Weights of a small text-conditioned spectrogram diffusion model.
Model: arch unet, text encoder layers 6, text encoder norm layernorm, activation silu.
Data: trained on single English command words and digits, spoken by a formant synthesiser in many voices, 78125 training examples, 1.7 epochs.
Rows from block 10 of the denoiser of a small text-conditioned spectrogram diffusion model, named by matrix and row number. Rows with one number belong to one channel. Each number is 128 + 24 x the weight over its row's rms, rounded and kept within 0 to 255. All counts start at 0. Numbers have three digits each.
After each channel's rows are labels from the 100 clips, of 14976 (inputs lightly noised), where the channel reaches its highest value: "responds to" is what is common among them. Only what is clearly more common there than usual is listed. The data: single English command words and digits, spoken by a formant synthesiser in many voices.
# convs0: first 3x3 conv (model.decb.0.0.convs.0.weight, 128x256x3x3, each kernel summed), inputs 0-255
# convs1: second 3x3 conv (model.decb.0.0.convs.1.weight, 128x128x3x3, transposed, each kernel summed), outputs 0-127

convs0.83:144126135115150136113153126137106121079112156087120096141121122080144125174116111118129152119131120114125129114096113163117111126102159079131148141103179158130150136126160141099086109134121112135141111120152123135102132131144134124111099166136141136129166136086119136144117149151102098127096144115122115099114146131087107127123117093144126122147146138125107171163144120140139116126128117142149093086090106133116119100149127146144173134108113133125142128081072141125142106120081097116160118103106131146134142116136111102103141120136122137113130145121138122100070099117165130099106100093078165076161107110088093106161082100130111147102060121096153108110096156057124133155161136102107129195150111187189130132144146114083106116127124158115143101139149098133102109109133092
convs1.83:097144131128138192133096131156147153143162110181079116106122166135178115158161117160163139155108128125108146089156095128137131125124119128082169162141134110102136160103116134094190121116111149115105113094142136122150151142074105112156136107141139110131123109110166116109137142127089163163135146110121103129137149148137136103154144128149123078125133153140108135119098112178148124157108
responds to: voice: child-like voice; /s/; /t/; /p/

convs0.101:110127089152137131097163130099149098169159141094124149163135124122065194098108102103125116135121147117138147111074170102132095134089125164111088105116106073108097136132152131111086109130099113109139124175130141096083142116086157124165109134123134107111145112118121076138107123101115110115124095113190134098105182113122128088089155125114105121158077139122147114096133104157130147153190085119108125123123155136139116108139101143157132098104139143134124134112124136113160164084141102122152099147134119115120104140123137077116134141119133129178127095123107137102129095152117141124149133158119122115146125142150097108141128130153158120171118123148115114109158135106154106109122130141182135183127130109128124125136168089129125128110144114153189116096131142110144164173147140
convs1.101:133122161142122146125167137135125139180165158187116121106169167110129118065109129152151129079124127129154146145126127100176124095130144154091141123089101133140172139140127101124109101112146131092148134133110145101135156108154131156112103113114127103104112174133108142166115133153079118142114148149148097128094134135118151137133114149134163116177116136196127150160139135149102165103137
responds to: quiet level

convs0.70:181123145132085140151131184110139174167169140168109114121158147156098123124111142123116123149106167124099109115129119128097108128114132167114168149146128087146114116102093124142151116110101167189120086103133151126147121135146159109151155109118113134161165140136110098139135116107133134132107094104097146127093168134103136110158147108127113102124147126132118072067153094105157124087160129135127122128100140160134125150131137143092126160140150125153130123170134117079114133172128080142071109144114118111108138119100138124098143129153106134105152110163129117094125126153129139165091128087119127140131162144179115139142133117151155152106143137091122135107109101071073123082111153128128126169109140099138099117052125089112133098137146148132123122154124101121164116154112157
convs1.70:101098131112156144080121102139119135107115086145142154111148113113106092126119137120109126101134147121121131140107115102121162154139136132071109107145096141151165133100139094137041140100145162086133111119121125121111129129112116162125152110129123091124086128115137109105145092081077108132114163126114085167103048144106106142160107100110115122124121110128150143099137124132111162130150
responds to: reverberation; /s/; muffled (low-pass); /ɛ/

convs0.84:159116136121116119106125110097168136130109133144099097173133157133111123128142147177129122107127127106160073154156082166151089109158116160137095130092149131115124122136159115139152124137121100152151151146106109118163094106096158128121126131105136110107093139103113099132100120125128122129131114119133137122081141123132145088140142093144135095130112129088158087160146111102171118113103137102125141087181199121129087153113173086106107121134172143102140176167116129126112157135114146076093139107149109107158113114111080115131172157141181121127132097138089135161155116109149085113130082131137143121109118126134131103109120090118172111122111116168132163140104138118078134150145127135096183158093185174126095129126142119143166139105131131113146126105109127152105122130138144
convs1.84:127123091130100123089137115147110129111127167170120126136082132107141103115127151067143143106109122123142140152116131131105129155126142108128127164165108181125145150104170093128122144121116170143095108144088150119107167094193136121135102110137154154182110131111155121182118149100171141115100132112148076119160136127121107125166129108133139141149145146122138098138173128077136140097134
responds to: quiet level

convs0.40:163116085135118176105116151142145142156199112167144093151145191121112085089135100129133151127118140145130096108103138104135110119135171161120135143132136115160129111146130119148114091125112093153133129158109168146093107079128126111110122115116080117114154155138144172150093139117109090131126115143170158169119154099130133126127146149149103126142080103105127104181105152159119136121115151159105074131129114099134123129117136113143110141130124120096099107101120079135140156128131119122163142102154099146105126124137132114136102145090131151135115155154147148160137141112124157151113144170125144164177133134158134151109151128137067071130197156103125129112105147106148095131152131136159144144124128161124143137113116131145212186149125141147130151110112123136099162158133111
convs1.40:110116135094111087127091113125109121118127157091126122074144059172122141085116115101097107124133147116097161118119146139118131097124138094148080157160138153122147170147100138126133130129105099182088109133122138128145099118153116108147103197122175097081135117148129137136106131137120138091114124111129134074123130087132135105165143122126114129173131106104164113132108120134093108124128
responds to: white noise; mains hum

convs0.105:128113115132146183121128098153101106124142134131082118067124114119135081124125146135088154119071165142186132162131098149130144147107141131151136136129147119080153121152146140107151109129151128129098116113122170116094133129148163173121099163114106139106134149116130127101126124120106190105131142148121126123126162137123138127130131131131139111102127141086130125123104157114124138130089100113132134128123111156144111104168147144187102113126097113133082138134111150149103093133143139122167144103131121090144121128126131170164098080106163107138103173090143153100110147131142187138090144126151121106073133167128112176161130147167116114114134119102092121105109062121181142094125109122169142181100125110147140110141145110139143109121091182129109099116109092152103119145171113
convs1.105:136085102161139117091148141126162156147074184119143114162105121165108118140110167134134144138112090161133151108147125113154102117142171126114099107086110085141158105125105188112142093168152111111104120143123119125127149129095139153144112109114151120115107122157162165095157125152078124111113115145136096171144134123084148115141157117127178134136123116135151127146117149143087128152101
responds to: reverberation; clipping; /oʊ/; white noise

convs0.34:142125151108150115120128133172122124125131160122138155156121129119144145140155121159105128126102142157115159159170216128115116132115171086207130120159122144137097139155154127107138160154175109124133148182161153112129103138141126125117129143128108157129119109156112146127158086083185105121085152155154095086113122138129114133117135153120152142132128105166118109151126084156156104133162149111123100164094134108125146155157109126120090151128085109123072081135133148116133155120128128076073108104149136117140111148126094077146163119133132117152098156147114135146128134115147141109159118104134143142095149166079161137128111108166119126114089122161105178126117159104104143160136127183123132135156146113124129102095131146090097137108130119158119119148095101132108115160135147
convs1.34:128106089104127078106123144107113123076124107088137115129102077120119152125111106142165138127091149146147129159113120133107109123108084135169123160145131167121121149097127101153125135117192157166091107155151130156044147089106132108136126110130146126128124121149115085132101152118116101107120130117106145149156157148179122137114094136108104115083119120116085126131152135118121121115093
responds to: reverberation; /s/

convs0.14:146116123115163101143107077110121150154117111110096133100102034126126154089138135166088111112126091138115181115112136141137117129116111102131114118142150158096146139129146150129097131139113136121122160107138099104110142105134158127128147117154098148138094143116136173142115147149140165133116116171121094111104102112127140144172134127152163126120114107113046073099099116101169121110126160077117112086128146128141097144147100156117113141103157140137094111141103140126144093104096151148123128149125147143130167195125109143124141128158125090155145151114114129130118108139092111107129117126119113087129116105107041136146126152126164138158105112136145145085134122116119119143122164106122119117104121172123107133113149098091120092147117200123140136107109174106173138118124131
convs1.14:109149158131121117128106113135150112141143094134132132134175104137108085150154160107156130133155145111117149137139144130135123125108098186144120117130139119077112100169123129128130101092133163138122115142110136110127120152113117108112124175131080130104123125186135140094109112125092108127143093162155121122117143092097146081099084075191149110081116153116126137183145141153104098127097
responds to: quiet level; pink noise

convs0.55:119108118126092134104109120173141124117085134114188126135130101130131114186142076123133107155139148166098117134164149159106132127130123141115155097132098112120116147106098151120122129122150126132160092155106109131138115153119100101142117161133123125136147137157137108106130124141130128130119159101140152126116149127164124135108212146118073143167127169164142124112134105121084062139158114093154127167127150146123157097155081089142130111129125096125115104099151142105084138127144094119141127183139122129129110092126105157123133194099110091133137112146080094111131153107145135153076155158115102142091116110142143152142126114107139165157163132128122092089118085103099106093118137088113114161077104105140119102091140128125132072136105161136142134145118123156089132124130109
convs1.55:097120137125147136104153140135141132132123064101140119103142100115147174107144131117116133161144121112122126142092066130130137134149152116094129080124107124079136140130104138153076131118127135125107124108096166108121113124115127162123136163116136149068131086129106116109175131124105170123113123141141160117101083128153119119139138139120139077131117133134151104154210121171123097180121
responds to: reverberation; /s/; muffled (low-pass); /k/

convs0.104:116143159133104120113144144171179149108122151130086139120128111198082094125108154127187121104133104102114106114215088145140113106121099127099114100129114123130099118080113128125127144118123129108152153142140156145120133128133134105135163127136149140134100098106108139097117159168122114130142165083143129137169126136167108109159087124116112108156091114123124152124148130182112112170149117121133144122128161157129133122097120087130152116130151113124147115149133122127125109066149166136098146156130124121123107167140100097192112131130164121165139124135121079128167140082143118093133136122143129099127124075145141171113105102071169126140129113128121130125142109123105136102061086110128111122136122096131107128081145116159082139122155138141104123099151115114156131130177154
convs1.104:125167147121147107134140151150126144122132147180096097152145158132114141130149162159122132106084144115131128153126150149131113125120123123165122082147057125156135157133138064125152128110160151087140099141145154122131135131150157129114120070137171113164136131132105154182123136102178089117147156143100125147138158142088134118089146095097124139102123149107131071129163149127123126147126
responds to: quiet level; rumble

convs0.114:135107176126132155095109113141122129125114105112131108117104085140129148132128104112071150110151141132126121119148118102118133082112123102080095136154126108141125148110101119111124141098135157132130113123137166106151121092145152114119149142128083123118115112128147103111130119114111119115106140140125100108126102139153122125136095127120169139120112112110128138118129108173113088074119153112141122092119150103086119140137153113091086110084138137148176144116116113083131093131130157108152096148191122111119096122163126143136117168138115127143137100126124176157165138116170154130153125167157126125132155141118176119137185122101129111136144117204136127131129141158132101092136138141097155113110102127114166129161123135096153169095098208144100069131121069179124103075178135
convs1.114:111108096126143162138191118106117096111102109124121156132130076142120083165120168109092120119118142110103121156126118176135109137154152142185137120130151131144102108159094125087150104107094085157141113114101117143093143169138112138138120136143096153143097099169141131136130122106126079132097129153130081117147134126118136168110099141134098160094145175139139132137130143115156108127179
responds to: quiet level; rumble; pink noise; thin (high-pass)

convs0.121:134173126124146158145116130141165201152148099090146124141149138120152145126142149087092117143121123137157143107098130168118135106110080188130148139148116111157156121123117156103103107141137190094089129102173111156108123096084122122122140116129126150117170092125153137153123118174106124145169172142152144142125143133103105120102124072135122133148100142125144110155155171102149121079066120110151142097111125113125095129148177109107093122122118170127131142109042135140145115084094120109139134132124150139108140148150109099124127169121148149132139102101148151125104115139123116158142120119103112111091119117130115087119101161160141126118166139097097110124132148125138079072154137150121146181121142153133134105151135165131147155116114105143172144136116111110106109116140147
convs1.121:123089122112105137138109133135084141124120139086161136069139091108134156093117105135181119139136146088076144128144153150174092099120105144123095143078104115138150181163153132124162109109099133142111149169112136135066164159133109105144121130150117122103105133161135130144144129137119105102152142122075115075156087132137113119147174127127111112136134149134126145127121107139130131144158
responds to: quiet level; mains hum; muffled (low-pass)

convs0.72:141138125116094114169141146089113159072149112161136168100136140087150130123095122169112134147134104114122129153146108127116147123122157112089108136182125163121117142113124142130148122130158153135122122110099134140116141145118148110137101118132169111107119107127092129128104104130155122107164151165151116190119124136143110092105072151191140130094099144141133135115122116120117110089151094152112141159191124132146120122125158116155136119129166153136097136146154138121129113135159115157106124156130142079149125096131135092127153144135126097113119145153098126104125139171089119151092115121112140108110129171142126174120212124152158100160115112130067157115093108132197138102105127123098123171129134127090086120115101128134166150080109151096148091124135119171118129119103170
convs1.72:148128117146111137130119129167108146138100146158156151145142174153110114096112143132144099149136140129135125140122126132127215148162154122123160100152073158152140145148103124126146154112071143114183124136129133120181124126127171173134182126130153170127145117157141142165126133131126146145116149123126136105104164095133142155103112150150132131119085089126157094122119094139121101179116
responds to: reverberation; mains hum

convs0.42:133140076117118138164147140135147159112157111113105159093122146147097140128179140146116123158106155131098127106103100097111122135149167146114118136144112100126122123093099093143080158133154086109152107118130111112162106148134152104166108141146114130153115130150092140104118109128124149160153090129154116116092126104133117121074155140159142147159155159095100104105082116134131097123154122145108133127133083162141081085113118133076159093112132121137079106142125095109133114127114121133076116120058133127119122100133140095134116059144150095099143118097134078096134136095137102114107145108109130141113104112104074135126103106148132144107143111102135121132124118140156106126117171135163152146104145146128162129134156096067138114098113184119134104176144126171165146155132137
convs1.42:106165164108132105149164149131132135125110124124135162118140108103108128136146139107111079113144124083207146106119104115143133130155116135175138149080146137138150143159148111137118112110162122147096127121079141109113132185123125103117114203131103168122093124172140127103156124129132100114148099130137139134109128122071137112106088124134102106185156132136115150121164111136131149111107
responds to: quiet level; white noise; pink noise

convs0.45:123132108131121106149100119121145111084119107131087118106134126144094128142124079128105109120133135108094132114107118138135098140100082133100140126146122121143123100159102125164146105120117100161108136147171116093142122119121129110112139133155138113114163170129112118112100178131131143161195112124133154082120154124151067094140161122111096157126079076115156120066153131178109102124112122129124140121126134122154156112150122090124119115128130124142146138150133090148127161094143143172126069108121125127140102141098132124163114162140180127114133102104137122119117095160117135108069131095090141134144136120154081118133148126091127097099103152156147142130143140102091132087122162130163148099119162125175123131131178087117095103201128132134109161142141188146136111159133097
convs1.45:124157171089117091103133118132165103124150125118113152128169165128145099197133125118130156144089146122128097136129119135137103140118134127086086121131141123131159168105166076122112165097155137136102164127127182128129144186154143155130096119134116094110151141161144131110109097126099137152167129118114144076092114147129154127122136137151120129152171112163141106141181098146126131140118
responds to: white noise; thin (high-pass); pink noise